A small multi-label image tagger, trained from scratch: 12.7M parameters, 14200 steps.
Rows from block 2 of a small multi-label image tagger, named by matrix and row number. Rows with one number belong to one neuron. Each number is 128 + 24 x the weight over its row's rms, rounded and kept within 0 to 255. All counts start at 0. Numbers have three digits each. After the name is the row's rms in percent of the matrix's.
After each neuron's rows are labels from the 100 images, of 14976, where the neuron reaches its largest size: "top examples" is what is common among them. Only what is clearly more common there than usual is listed. The data: small renderings of single solids in any pose. In brackets: how many of the 100, against the usual share in percent.
# gate: MLP gate (model.blocks.2.mlp.gate.weight, 1024x256), inputs 0-255
# fc1: MLP up (model.blocks.2.mlp.fc1.weight, 1024x256), inputs 0-255
# fc2: MLP down (model.blocks.2.mlp.fc2.weight, 256x1024, transposed), outputs 0-255

gate.738 109:102087154079141169093134114094161159117111139146146116157149126136163163135129088162197129141111141085098090083142109164143085118134129091127101133125098140129137149070113119112142117096145190128089115133121114128127171156109105115112166170108135135091130110164123121127155147146119099146125155114099117159184083140111122150162118117099138117163132118152145160109103139171135141078103118105162120133130128101126127108134137080086157138122090132162103120146174134161141099091132117120150098096120132098144113143127146113109151128109166121100104120109078137165122139134148138143095120139142128133122132125131144114138088129126109139129161146118163144115106128162135104138110117107134122141178110137064149100148159095109121153150108121134131128115172140119095180124163131
fc1.738 095:110143085130141104163140176140091070142122106134117167147133133115120127140161164086064132108101114128141143183111118117131127125132127174143139152121174102118119106133146132132134179160139102150171106148126115113160135110105157125140083087133134108155119123098103137092136146142088122124122127161120126101096116104103143125136117116093104142129088124123120078108142143103123130183147119183124130092106135138125117117149100169124090108143158142111180125113175186090092140158141095131100106123097112149112148156146130137154118143137095162141138138124162130104131140112123121128197128114103152138131193125162115111121146146118110087112103137140134117159167128093132142130100166115127143158108139135154099155101128141108126100118122117128146135142152111141176104082071113
fc2.738 086:134065135124134108096108129158105155180147106143109085134076127120096178144093097100151147105109146086123111105140126098125126119152137125077138162155145109137133104091127101125135116120071122113138127127132126140130151172146114121126113087142161148153090169109145117120123122123126139126138124169131134201114155143072137135107142129142105136051129129156136107153124107178149103115106150185158114161155155106136132150146152110141121111124121123125153095134109115104116163132078145113128128154154139194136134105129108087099121108115140130123159123089153124148136120168124110159133139124133114153115082075119132137142092122153096138111159088134109171166106113106088142124159149172159131118092139163131137112117140141150125106096134120139133127124150137162125168137148094
top examples: black (27 vs 8.6)

gate.571 057:158132099093145146097137113125086116129163146142126142134098099133170134137130115120193134079126147090140141127120113123122107135142111105099094146154127161125105119150123124126144100136110141114143109109140124111104172105133147143155117198130128116107111110114122141157145128120086154138187125095137104160110122141176146138140161128129175113136140156124134181111117085135146127135114122110171122159117170122155122133083149106118142130162119141147137103172116163128131120141130090140144145130057134129101141137112160123106092153130116121142120131090119151134084125101121126146109129147162120117148093093101145112127084212150096120119112159141158127046113138128142121115105103149078134121181123112110151131142129111166140145167147170109192137139127145125103130168151140
fc1.571 053:121116073155136156162087138161161160162050135147149140161132137120092112134160125141172126142110136135148119133160147130131145134113115124155114111092151075138118089140117115122095144140110093101116169164151106134132116133166090105149112082134125088148110171176123101150107126125163132120088111139129141137108128140128174100111114127135099105103155082114134099129107115133113117161115141139124148076134123138099138120128111125128122135114147092102171117142168099162142148088136169149115130173154210141123144096134122151141119121129103128091115135170137121135163109118131138104101124151110144134140081144095097087098153075113115153110131132106091141173159120117088138099127141138156099091114097195145108138096154125123127120121156158120113140119107113112135123133109119
fc2.571 053:156125120125142135150150120119132130116132123144143075131098119169086147145148125113154123136145161113095137103157124153125095098180130110158084131100129136124106112128131126158134095149102145124165150139161114133136081171126131098096091107112142158151114153117098153178195175171129141106131115144097120169109183165166127109088092114135133121143119132106120187171099123106140088164142152122138136097109112095107105138164118107083128144133104112127109101205101091163142163152123114129110110143097117106103151132153144148173133157130117134109101139178145095154108096128088119130138139163084137089107164134109143124135138162129079126115155126102115145127103084082128132138112130141137119109107144140106141105142100087134105108112161140123112128121119117153126105137138138
top examples: black (25 vs 8.6)

gate.104 125:104111142147122133137142161132116134086100134136158155097139139171150168163123107124131144099117124176119134141163106141144105126163093133097127153111158107145104129134141126109105147124091121132095139173126080121116131094171118087128108105115139158088103146123091095157152178101161127096164124103152163152169122182118115125101111100096132135127137092162141123119114165136120105135123099082151153122116138120124096122156144151083126113193159139158132107132125088131098163113134160138134113141108148137132108154133094084133136149123112139135123127099128146205124127114132139152157133137159098173083160117135116112089126118121080111094117145130151158137098112077149146145093108174112156129161121142097158096147167144117084144112127147100171145112111153133136108123127107
fc1.104 138:153145122132153169123126093123136134140120145139154104182107113152126115112152174143117140165148137101092110123101137109114109093142154097120157135143082120133163117137139160161125143122128166101156134132149137123161127128091141128109117123108105129133173125160162149119110120159121143127120140179109110135159139116118105162119119125119121172136082146150117120154095112132170121157107153136142107143131140141108153124139059062153132141105093137193158124167116153149124135145084101144090125123111103094091109109126157182107155112121157097121125097138152091111125187167111113111123139134102141084123121093142111137150136087144112133098123082135131129153120150146113133098166110093142107138079134132135101144121096116116139169128142069186079109122158091147135150125142165
fc2.104 141:153154123104102130152166122143200144138128140151109148113118147121122110144123088143125089140104154146129096081150143125153135102126168105120142121116119143158153156133140136095098096129108137108136148113145141161108127063156147149100100123126115185143172142121128158116119132138116118091130146106092149123159104137141119100131123125137131134164150116129115105128115117137128131139129143174128125169128120193181104100161092136122124143154136121155049173165107109119104143107094105138152111116116144147125150121119147129119085134180136090137134085103107086079142138158093115105114116133088165158127092094137128097159113096099106106169147106103104101149061141121135124141134135137156166114108127080103125124121166156091126132132115118118124160113109145143137158140171164
top examples: spring (33 vs 4.3)

gate.439 119:160110123117129101130123136093144129087120133138162148084096103110120095148129152102111192110113083167097139137115131157078092124144116127135114123158128129161138134144112168129096131145142109114114069187131118107135160112160156149137157070162129139133099148126102114150154122141136114108134156108140124148128098123164150150119135097129151118089120132126123129112119148085114130145199115139104160131142111153125097129126164172184122105099139131133100092132130140115153138154120129144087134156157134130141121157130123121125131135122057147151128097104125161098149143091126154176162143122126117139112154116199112078132099099130132091080135136133145156121123086124168125189138145155112115146149132113125152125148109125127145120146146156122166102136114066099094131099132146
fc1.439 118:102178125153137137106138111177142119105111146109110108086161118095161127132136134142124134137114154121086138136118079192136125137123142151138161129098135132115133113090133090110142136094109107135133118127126163127129136125144119129160162146092107107125121116168123132098094145139137152131119149080071131123172158163122119095109136122125126154166170123133103105146123171116111141102095135167099101139107115088143154097160133129102153116156142108174109128172126101096131128108112145114115099149127143127146131082100095107161113137125130123069127138153101113161152121116105139091094117147158135146099142135121092187114102130114112133178109070145098096127094106118107098131122134106136112129110153148122193161139154127115080190159123159115128154159137185124117161130158139
fc2.439 131:096107120130191126144115147154083119151134164142119121132130151122148144146142085117148154099179143105155140139119130108156160102116076120139120143131124106099132145130166102142137127175104113127113156131121124132136131152118138108156117133123080077143116177107114107126124126140122127101107127120120135078103114138120143088115138132117138121069114123156123074103088116134122128167094164122151108136086159104144156159109113108128154165146125161138161130089128092159087162140110127145079117127122173112119117121151153116148122128114135137137117163184167112137134145135110132115159129129139068116124127121119127145118160145157129156111102140157160092123179134085134186096116120153121106108135140169166055177122119114140132179117123098131125108082098153123113088154123152
top examples: spring (27 vs 4.3)

gate.559 045:105085139119148145102111151106096154110129121114132152090112141151191123165105149114179115107085119128121132119146124150127127136138079112089148138129087118135135099125116103113107135173134119129074114141120134128140129122156146127105131130129166153121100165122123100024115122134131108129156140138157122179125100117090089136151145129104126158092123081151153098136097132165127130084133106150168156190154147101118125110128169114112175092125105108150143130120187111181100105115128138152096135109097132117141136134139116119126123131125142108159143105118117130118092116135125138108129148142136114154130100101177099145118157133132119105122168116150068145127140137129104136105094145149152118143146113128102127088141170174133135137140136161109141132106137134150134123090206094
fc1.559 045:164086186175122155130189110123103127119170094155147126121128127136096142119110113116103130132149109126111088121091131117115131136138196134109133105123090162170132092133122123117135104103113158141118172122152117120122106117141140138129113112112134142147147110132124150158154135137166113142184088191139127179112175138118162157103087108130105074098141136103124168142133109126116127117119129054102129148117183168161132129144112087140107136109139159139121104140067134136130164125137132120143127138139091143123133153103108136125122135087121111116149117119150093143121171153127118182161103112161161114129096130085156096149151137112123097112095126140125140140145117120122128151161103149091152104124079103095133100141086135130137115126095163143127125131140115180150140161136106
fc2.559 047:116165120154098098164114166126133132089090125080097158108132095128061144149128149133109126162099130122107102124167142144125125099132112164187137116109131099104141124126108102134142152115132122145143140134145118148130114150139124113148111130134114115158124147133098119109115114136146174103076154114078118101129144139150116116119136126133129125149126101120134162179155178142125097111156116107101093135107146084133128111141110133126126136127180065109089148141188106106162083127113136140121090156157165088140138109137139124152159149120100163159106112155101132121130117148159148159109147122073215103139107144105140181134144094111125103153086152107103157116136148139098150166100179105133119111091170161114116148138137114131117138138103142137122116133123147170109138135130134
top examples: white (38 vs 8.3)

gate.172 090:137124130162150146103113129118167141131124161121132144153124131124142079098149120097146100142105099137097116131180120142089107093111079114133127126148111147135153155139154113095148079128153120064131123132118137132133088110187112144126147130113128156093137126119101114098126149101127109117118171152078143128116127144111135141128124161097097152140137105088128125127134104115158154158096111156096164156121173119122140100121138122164151152151123126147137091135133101165157144116141110146147160141122146108143160068112087162104150157137144118135136091099134127125141089130140057101121121112162094174096114100172100114145168120084148151131086145127141125130134134147136091096107141131086112133133083103114168115130144070127141150144077147157156116146117143130108161181152156
fc1.172 081:139133135140129109116126156111168119124096159147107180146106140110117085102115141109157096119122119151112111136158139119105143090081098118172146124155111141146149155151153135093140100146094128077140118133117161163121065108151146154144140136144127152128124124113125135092129130091155077111071165141079142137128105106152136123158117178083092122130113102103089150129131136141147147126152116144113192133139103095128102102111143118186145163127120149131117101138147126140147120145157117119136186115149135128134191095114112174114128108132126155164143118112134120087128113116119102117107116106117106157105123109192108118169172125088173144122067152122145135140164130151141091124132156153112138141118108107129140183129131110120164113138095135128153107114106093110083127137118147
fc2.172 086:169140142141093103121143155113130098152103135119080141101115159082147129143111123114139112083138126159156162147149102114145152145118111101134113132133147100098145116123108121100158114120094093084161112119112145123187121087133144187147126191097115090165121123127137172132076135123092132151126116105178112147101147112116139086128206167152163126128142109119141102124160106121108143124132101140136152150154173090122135108103152141140107130121149117121138111164112105151122145148138118122094159100115075104143195104148115139127099131146135144149118139118098127106152127104162090150102094143169146147150105149162161140115103133095131100183129104143129129081160135120169111112112129116101126144116129106091107118138136125176133138124148132135169118164115149104121130084136110
top examples: purple (39 vs 8); pink (25 vs 8.4)

gate.95 114:108104104122133164117116139112098172118118138141123123177168159151120150126138124177141126130099132129128108096126126124138145122085125149127139174149180107108139106106095123063117161085146129148094142078108130110109137127110084138153148112134147154120126109123140145128107128073141110119130144129150149149115124137098145117131144133116151156140121129150098133116161117139130123146148105114146116098111110111146141108130111103112136130173147111107127147134194194124128156099107143101165116123135161153115099132151114063098144130120098117119170111155114112168135096151153103149104090126126114140124149117086108142129135124061100105131132118133132125113102183139089124124106120112172163150120111137120141144089188134092139123126131119118132102172176193144114193184104117
fc1.95 136:145107137108140104108090150090116132161104108121120148099105105143132109115133113092148116113092120133143155116122148127114108144134101099132139073123121153125117133127122098136121078146084101132123087132083123125160131140139167132088137190167143097125130145102150091079121136148124109132135123093117110148072108086200166123151110117123135078073165119102159139113152104138104142153163124145107170170130114156145136153124154160129118128107157095101147125131111082129162087166126125133102136128154137127114134138165093124130125197103125146174101124139114131110119113122139170138145143108090104145157108139148133136150110174115171133169134175130125139102188121136162146124085111134100093147148111111142122170141112090144150112137150126109167111135128109111129104108132140
fc2.95 126:112138121137103107141110104121108074139124139100138118096114136115126105152117127106115146129101129141124122155150149083104118128131121132115094158145121092122111100130148133146145153122146129129157145135173127062102143131107165113111101089104108153130141174167140132160139119131066120151142144128083096129089163116087150125148183140159164150151113166131104090119124120094145107152092105149176129094166167124111147187134104143144127102095147118094118108153136146139121139097090126132105092125120128100119133128123162126116146139153149108099138096111165183127170131147127157101165114147125146094149179111124164110128105114153108124077194146089107161135134142135176131118148144130118130130146126155118097076143122164142142107122152105175126128141140098139162125140068131
top examples: black (42 vs 8.6)

gate.216 065:089149119162167151112119123170151141122095127094153129133119116105126144151156156109142137124139109082126123156123140161139125126135092155107135130122158107099130113114110138124108156124076157134104128126141090150147113135138088145135132119094133104106113107169144091116103158127140137129086109122092117124098109130092155153123105111119101134115156101158168124147144148192115143082083105082132121109105141136131171098119115130119113129129166119127208143111213174157122115123167177126125104145129165097156136115116085128110134129105118110134150130092119139161119145102173158171080150121123171156140117122120130129080128117139102153142129136137087106073098133114069135122085132128104116105129117166110163133117147095114107145170145137119145148119110165130137117145115101
fc1.216 060:137067152104135097119132123108132115115159124173127128091117112123121144109121110169121134157093124184110122074105127124081135141107145126145113131127106145125118170140155098137138082134135132178099156133129190100089148120137205113124134091148116142138149154118092157129151103136148125148197139140166121141137140121168100131149137125148140106146089133102124120128113112128140128095149148142137121122154117114145049152139169145107157114110096126134082126102052077101121099152120114132139126139134084134112111213133140098122120127126142152099112128164170138088118107137091141133129120134174096112128156127134125089127137129121132108114124132110174145133156124139165135136159143137142084123157127133130141092131099180133138132121112095140113093123136126124104132107135155
fc2.216 056:133174108137130107156145143141103124128117131132127148142115090146084126144121155105123148113105131140128107126086124142159122132154121165144100120115111147157075119149107098179159142128095181151143124146162109148113130086113110108107067122114119111136090122132089122102173131137131142115111104108108107121127160150158160156123121119141130124117146112135140199158135107145102087153164125165112096144128149188153147158134085162112098115117154104100047141151093164105153114093107147147141090122117156180090132136125154132143114130114070134142095138192140107121133111133135110165110168149140167083146117125099100119114129130161110128137146159121138141121073084101107155169143157147116113105111122127112102133119106131128115125121155112126150122117112151159135111127152100
top examples: white (27 vs 8.3)

gate.102 100:105096101104139144114144142151131144134104155147089153164113158138089101097130139121133096147107140081086108097114090148147152096094132139133116156143117143134169119108132118072136144100116142124148128098160120207153120126121124119143153103132142154134124109121127146105101176132147116117100139156105149150161126143088146130142089133135140125103088101137115118141119124222130150148119149168103124117083129123132135082148112106140130159128147153145132157113178147128124105114109149075152118123118155147132147087067130147123093107141152131116160143118142091122136144108112152124119106137134123157101139107129095158146116108105109142159126090149128091167089143116065090140120107108154149130104132163114172162090165110126112147137085148105101155123130137107145157138177139
fc1.102 120:160106144118136094121126096122166119165097164141138100144102131138059122137127158179091119136154156112130144102078122128118150105100172106136139127136134123131134106185129150134141127115096121141135167108174131153124136127101153111097137099152115131134123148107149135145140147167147157145149086172147114114170166121143124161120101174127102110134052139133130133137134135123142148149102138135131148081110122126135096105176112106128129139115089152131106153090121129143133123145147094103120123140082095115132119161095162117101082068168179117108124160106172080111098158118115148107101126128144120102134119105122151088120134129122126128117174112131117089146159159120098123102171102128144140100092165136133119135108093131153160134147148095143095130118149077090118137132136169
fc2.102 124:142093183150152103144118145104123112104134065133178115123138099110133168142171103125102164121130129168129126167104130167118109105176112113139121136091146117113141165136144163152113122174137136148130100161091133138112136119146143123146094124150103112144127133112147108121136141112139143112114163127149140133166077143165119139105112099077097133074152123115167132118088180129128117087183146086086115100114074149091121121128134135109126111141138124168163119091121102084111110156144159154131123132166105112147128135141129123145157123133127133189119120080123127130135121105147164166114157087114092141091163127138143168106164104145121108103120118103155144092139091131167133121147120097100071107139117119154151095159102159115110151134123111145117105133113105120112127110153150
top examples: black (50 vs 8.6)

gate.161 106:118157145135125130133150123128158127089120149140121114101096158108137114167179133109145176123139071145094125147172103151138125153137103142107092101103132136147117131103103137093131131140121129078118079171135091157136174133188161164135129129113161165119099129159104114137152151153135111136115152060063142153131123116130125135121154119115115066122158155167140119121086171090094119131134124073144152113147147132131143127191138133120123130113121115126130118149120112144117115118172117117133089128139124134124151111108125119121128121129114121147154095074056185103137140126117157151154109159116165145109135135140122081108113140133140115103122173124113172135127078122169116166138174128124136163125094157126152112165139111106120147140114130123142142105103096116098102107130117
fc1.161 106:149123145156131158125121105134125141122174113111171140111154050149112107141129130155106139127107151141119114084091170129088089125173159114138147131131102153154124136142133117181113081101179149137098129136119148080102120124129100114066143134146123114127134121116113104121154114129131132115139131140127129135136113141172173152105112109102103176153129131079130155133179098098143137121149121141091148118124110153133127147122136125151131107126106103121079122130093148122166135137113147164135143165131121111140108145175098126110152174110102136163123095128134099117144122140167059162131198113109127107145122101151128085188154088134157140137138142112128114100103121146134165127111128101087101097132124085094111109108102133124120097126116132149174102149147146154127182136109120
fc2.161 123:146124126143139143116189150129121107123133103167164128156108134180128141153168154133135127118115120178143098132129101116136126108138134142141153134115152116148104105193145110128126158137141157147136112155153126172085120070114140077117078129129109167107132104114073128134134116143140144124167078123123120143209150138166123145102138121117113172143110142123092166101118140141128103158138146117131105128155150171119103122139130128101118128153120148183118133132096143085102110156150094135137109124119149142088096171147130122122137128141115077180120095081134087112142180116095152157160124100109140110121118075105099103143151102134093117096108166086135130152106146109131123124161124109153127122123124107114118111106129168097136134107099099146129123093157147157147100135155161
top examples: metallic (61 vs 33.9)

gate.92 109:103140154129143117124148088137131100110147123116155121127150094133112147120136165128153131159114090119102174139137115173122049118168156133081116159111134149142107119115128136130138111103147126134136085140140089111099153125151145131161137136100152132069111065145148111176165152152115133102136143122116143115111140179130133170091124118117123133183143109146139113128158147103126120094104088087137127140096123163116146109137138140126108094177153136156158117119131159130123109125131149124173140138114092135128120105058111090114117154117109130133145124088095151131143110108110127127117181130153156159118146109113138113138099129159104146115157111116107104131101097132165129152087110136107126128142118151151206137165152103108071147145120179083145183136107130109118098139129120
fc1.92 129:093163095112124131130096124116140114142139112126120137163160151160118140144150089122102092129127169099146087123151094133171166149094145138152163143080125107052122119135125117115136150125144137132167160094129141151179091146122114115112116136101137126123126150136123125095128145130113115163100113125133126089171127103070105105164098147139147156156117106099148104117135126135118164108123140121139144106127154075130120133148136119086116109127087111114130164091143111141109101137167099107142109090058170122153166124146122151156112099170168117091116148159131072145068142128127115074131102154118111144130151165118119168119164154125145139161112119108161123108136141103074098112130167091151118120103130136113119118117155169140141140130133078122116139148153157108143109135129116
fc2.92 142:150112166135152093139074119104125125146105064131133095104099112113115157123122123106121162093132090135130117136116162099107136146169112113117131127108133122133123124108129102134130137156102086103160124102132127103161105178149115167100146144130119105166117130144126085097136155075102147133109138146106125167074123146131148118116130122142124130106156092098209119117149130133123140134161108164104111087132146107078134154085116162147102099119173115079181119153132122149142112121134150141094120123155125127149146093167098139144140149145125112113133151118126155133164098134158176117093136111123111160134100150141106158148140158122161138137123132086109179133140124157129146111108160132133120158146087123121095095136081164178138104107128149130156144180144140131079163102118100
top examples: metallic (60 vs 33.9); yellow (25 vs 8.2)

gate.121 105:152123096116149152102116122103090131064134139113163127145141106142097081145107167149106114140086137136081135127129104162087125125133178139114115124156127146118139089133145173125143123122181117161085116132152156131131111123148123117079149120163113133140149140095097157116164131158132161139189152146144075141172133102122142195146133105107129155150092153107110142149140133117147143106115147139110158138145120116171112116091164135132132117098100113142086115119163179110138101145130107141121154145130116100086098176127145140110113162137129127118113102082132117108087085110143132165134112131117161106137143106171144088118092120118133076115154109109105113126120132101103123177145155095136149139156125109125185111115140140104139108143156146123109114164159111116116185138122137
fc1.121 119:119168098178132138145153159171117117132119129126109151119129126099154122124149114103100142108166136156124131117166115155123118144136105144135150143089107107165121110151115116138091139122131140103110112164109118141132142084158120112157110128098155114149081163182106113136128119125152130134136090084127137122118145144111128091071157114100123137113167082144119069126132160097097106143145125116133153121138141159116172146188128148133133091141145128115149106145096130146095176119111150123137129155131143170124146073129086114158126103133092163141145137144104101148163158129134072146156133169115114131107103148100103113143155095144124134125124133158106159165094070083131135097139149147126112144093089161155121124172125123099105132125140135124159121112120152141159037114127105
fc2.121 109:134080141121159121104118126098128133121145159123117080139119128155133136119156105142175124117142099120146179113130134090147122102122112100108144142125129153124091131133139127157133107130143112164126155128147122117092165120122165088157115141137166129103134126104120130165161115157126102121161091129131095148088157159174121134109131146108135143111116160151114136140109083100136075171085158072175104143135137155107146185145101093113167152131092144117132114132080129150121141119070116110118125099104156152103099155134153107130122175112106121139089135172173161095092108120109123127146149182113079127130107121109112098127107152151117163094131167110124116137153151135153171070132114146117103126135131140188068135144107103145128145097132116113130116130129138128138117174096132
top examples: metallic (62 vs 33.9); black (44 vs 8.6)

gate.149 170:164128112157096068128150137135194119130112187123112129104115137103089106138115117166172131104144143141139154136135102127122138085056083117191091102148158141134139134126113108125184126083087085124140132109124125168065097135115106105118139131170134126133104134141084098154124137111133148136152133107135140104142121138152142096125167157110093067100145156111104133106120132131134128136131133111118124138119142141175141094118135130116131185117121120131109093114115123107183140118215113132144141152148118109132154084128174126140108143123162137120103145104121131146131117132134136128129122134137160100140093132129143150117112154111125170136107166131105114154146143100119112110145119123153148137147128176088122111111116108133156131137121110081116129099108106129116099126097200
fc1.149 192:142079121144103119139112135095160137093107155111110113091069126123110070144149157118138115135128121189117127150146116135132124128123094127120066104136148157158158126144130118114157114105150109090106117118146143150092099108137144112150113115166102137105133140150083148125135172116165160131115146139121154145115141154142134123143168136207121117113120118124136125150123100161139136091157142120089147078129153093117099125130145122141181165128139111135100167124151125151136119131136139128136114163119133133178182088101144112105095121117143162114131140090116170093179094088142115125119143150139097119120136104155132163103116162143110137101131183138109109144127112142100094113132081108107117100157091164105135095119128114153112155151105147142126151131057099117121125109142178
fc2.149 198:100164144087155148126121128126087148092159085164124123136159158158156145104136136085103124169107111107078108111124114159136122122137184146087142188132086132104126137112143146111090131140184198151133119164111137119170151121133131145146118140089142135128143101127161176106129127154128104163105149140131097152112121115132141139133093104087163180129110117146136154158123127130112119129126137136153154132113097125088165124146111100134124083109159143146149118124132161127093108136077134092111123094103121116155098151111092154150119104145081128148106118155147106112134133127137125149110111149131119169102173144108121087146110118120120087126173094128171123113092110105152121148128154127085110125101139117134157166151129119086126122128141153146126100159168121140155173122162083
top examples: purple (78 vs 8)

gate.17 085:159158111119147157103118122134144158139132149117148119114163131121163141137150116113104131124108143105111097087073115149118139122099143125114111145159120179113086120120106133104125135153138104140102158136129122124140189073144128068150132106091126113127115094127144166146125138155130145149169126150133119163167139138097142158140122148115152110135107107119137156156118113138123111149122122114121129159111152127135153108155129135137119120135161114143144126153138149139171131096135148082163148096119163145159086139114117122125123134079105110097111132103162137110111162112114126152105108158128102122120152102060123131093100106083078104129143138191157079099122150124123093135113100174087144103123202114145170148135165088157135136155170135124100118143161092100160163129186126
fc1.17 096:125115136126140120147092121129155143194077139132135127155110133162098112123174119118143095162120103120122140116105119125137115108137089111126145095136102136157133130159155141109094115146087124068159117137065118129199103108160140120128149133119125144110129122121143134093121136131145120095107119137106159159102162157156120128097098126140123108100096100114155105125143090134148130182081108136124150127121164133086126113110135082150110137155126143147126130168111110136138132140136120137140175171111148137137126085114092167126114149130169127150097125137110094120140165115087136088091142119138071175108095110110096147169148144107166135144108128167183140157164144142144136139108093148117126138100119109132161162125158076178101135108125150120116128121112125077096131109171124
fc2.17 088:118139135124095087150118146097119123125088159122156157104107157135124127133144080122128121122084122164119153105133117134152135116142101144157097149106123143144087109121157092097122114180160104130103122140133137122127129131156136120094117125161125176111126168135071115107155166131153141164151150110123170159138114138119138091117091150109140126106148094104138128107125137108108122101130144135149157150125179114132085171156146115106154125120144104100065137153139094127135115076149141135160141126149141164184111115128111122144096170116159144139108147178138169088159062106161155103137111146155095150095119142127114121165124107127128117105146178133146160152187099111146124134120138145122115116165091160113122073137143119137117113084111160113133129118137109116105176091156103
top examples: black (56 vs 8.6)

gate.532 152:135171118146145104128137136114115147140150138134082111118159072105111139119126093108084134116131126117140126104125145105081137090104139133144149155151149184106147124120122087152133089121128089103142152081115147106111127151119143137175130118134151094136114119103135132144126114117134099142120125125122128150111140140132100107148134172119170104116165145136087146108155119077147134179162132101111159126092124107158152124153134119134160121117158109086143142129099104116168176115129130094125153144135152168160156107141108103124103154132085171133154147086140135113120138141134087137160184125116097112130160055096131138136142165115138175158070148147185082144152152125134133132110124159099155125090095150162099152131093113128152113153115142107140083148126118131158100137087135
fc1.532 158:150079094157092154166141124142108080131113114127155148140103172154139146126142157159151120133157146151139151152139133121170105153170134150112097110107142065182102127146148179125128168141119135121121116156129100113109104090119096109112101141136094137117141138160116125162137142105122152084163114128141152096121149132126158110073127087133107112133108099150148099132123150129118100131129119099147103094139113157112098147092095124119118136163142153134149119157168161133072135132130128190146110154141098126053101124147159133124156136103146116132127126188110129157149114122145139122101090112140138120129113186112153117122135099153096083047131116125107177132112118133143149108117107122135130137154142117101119092103150158125107132068144128144114148102127126151117131145121132
fc2.532 185:072122113118125141136154134092122109123141130155141117145127118158114137158148130136141137115133142126100088134111092148120125141134139148112146140115125150104126128162140110161125110103142117153105121126121139126099095170123138070103149083172147130111137138140101110150153132150157107150106112102104126146174118146146104137100136118130132117099090175130086157085114130134118137156158156116118118069118126088127150168158169124108118133158055130123101162117090133109135115148144085110134095156120166193174118129160125136148123128131095169132114151104154121110137174091098153151187139141118098088120170108116118153123148145171130143108117167090142117171124106113136103162165125124165123116142072147167142147135118136136100119135108112125100149088139126100140105147060164
top examples: purple (31 vs 8); green (28 vs 8.3)

gate.576 092:093119100162138163130134135137175133077133167164130123203118148112117123148158133160167131129132137126117135111106097135141139114126110149125155164120159114170118124123126076097125165115125147130105126144165098175080142095137093110147151106115171162113107102131090123112138133107167146111077097152117152101165124161148149125093135153117091140117081130133102124130116105225133119116112150122159091136108139111107131114174112096132132154135094174161147133131157145132116110113134129110159104127108130138143119108089121155115109092112112115138163121096139104129143143125144146127114132144144135147081146108115067143141148086136110168123125146132103126160090136147099132079146101095146158126100133159129146166122115115156102133118081162128108147101116151108121131150163118
fc1.576 095:126143158141114117119145118146182108141152137137141109093116139129164134140139114130133110143151124139136152141120121123109128107110142112125141161130134128138104151162153190130098139177094142145153158141125128123118126114135114100158121086120122138100127135163133158180162148125154120121126075167155139085126144135135074134124107138111095115138125121119152103142089134131143128105081134096140156114116101158106121126141138150152121134107103192145166118159101123134113129135155155084156157096094114150143128151073132153100101071121145116113149148068145143128120182095096140126124132136147102124100166100122123063117164122159130127104145107174156121145106106110165106133157110200120136114126181108148149137170126137140125133127161144130099137085124103075122074086148133
fc2.576 101:155148131134144132141097127154161075100124149098160117099110124099103100128139124128123140131153146134101108122134110180093150135116149082156125148126094111122124158154127154142117144100087130153146123160109097091126127140146123097116131087117128090133091181170184132188133150121115141124108149121145129086134143115104190126135143160104089144136114094129133151153147168118094150096151108113148140096113125107109150108164120148145112083153117134143131137118120128162121114140125133136131134143130108085127165097122120160140141106145163153148129149159105134122122158091144096148080132140103128135129106141122172130093180090152101101118180119078113079127091119133140114109138159121127166131083123174144151143182127163149128104143168106145104128119123105096073112126083134
top examples: white (27 vs 8.3)

gate.437 075:116119143149130151069131146144148128145143125105166120121129152134169149101117121101189084105123111098138146130139127119108127128107111126115102176155145141110091148123115122095137130140076139142138103107082135111104074141127069089128163120131169127090130120138131125147139142099123107156155110140170121103092132100103133117135130150074117113105110125106148150094137111145123150137111106124142143133145141098128158134066191158125130105123128127110209110152136167132143121134189121078165189105119109143132134120140091127112127119104155162118137149115144161144110113120151118156098100099149120141130152119104116112102132191121097129124127157119154135135124128129182090114118142160123118141183136132118152129137152124124166084145131146136131125106189160121160129129083126
fc1.437 080:133144127121131114167120111125132126166104124154116100128138113101113114163137116164080137155120126177130136142099136136141130138136148120136155121106157140141135099147132123160110124114121093114157195115151093143125173115118153154121093115110097113158118139076110142144125126179121140102091094136120132129147143174160134146107125110160119103134173156123147087155129116127128120154143140160095097084101149159120078105184083126122101134135157140143066145121095096080117164120105143161103122124106129131156135148097159117118086118159115082130130131140117077116154154138124166083142148151140126136136117134126126104122135083112146149150123095118117113117144132106081169118141090105132130076078142118137098160109100143154110163118155135100148146140064129120085141118184137
fc2.437 073:129119073114154135157087146134151116089148131104186140141126117154087122161147148117145134143111107120125110137174108146136115095156139154109121159101136107116117118149122099114141149110163093117133143150174062116146119156117110121093118112139163161114107168148077110124169164124104142095130138137102136131156132146112137123117102108104129126124148090129149144119177114140093106128185104138168151110078147063118141119110125119116105128159125126123098146138146102151135117121154106140129104161110155145147098113111108200143117158129120117143138146152134100137129146147161123132176156139146157127140138087127118133121158133113105140081101148081145134178097118090105149135101131130142165146081110184094155115126138147132091143123117156068110173107127098165137105119136120
top examples: spring (39 vs 4.3); cube frame (27 vs 3.8)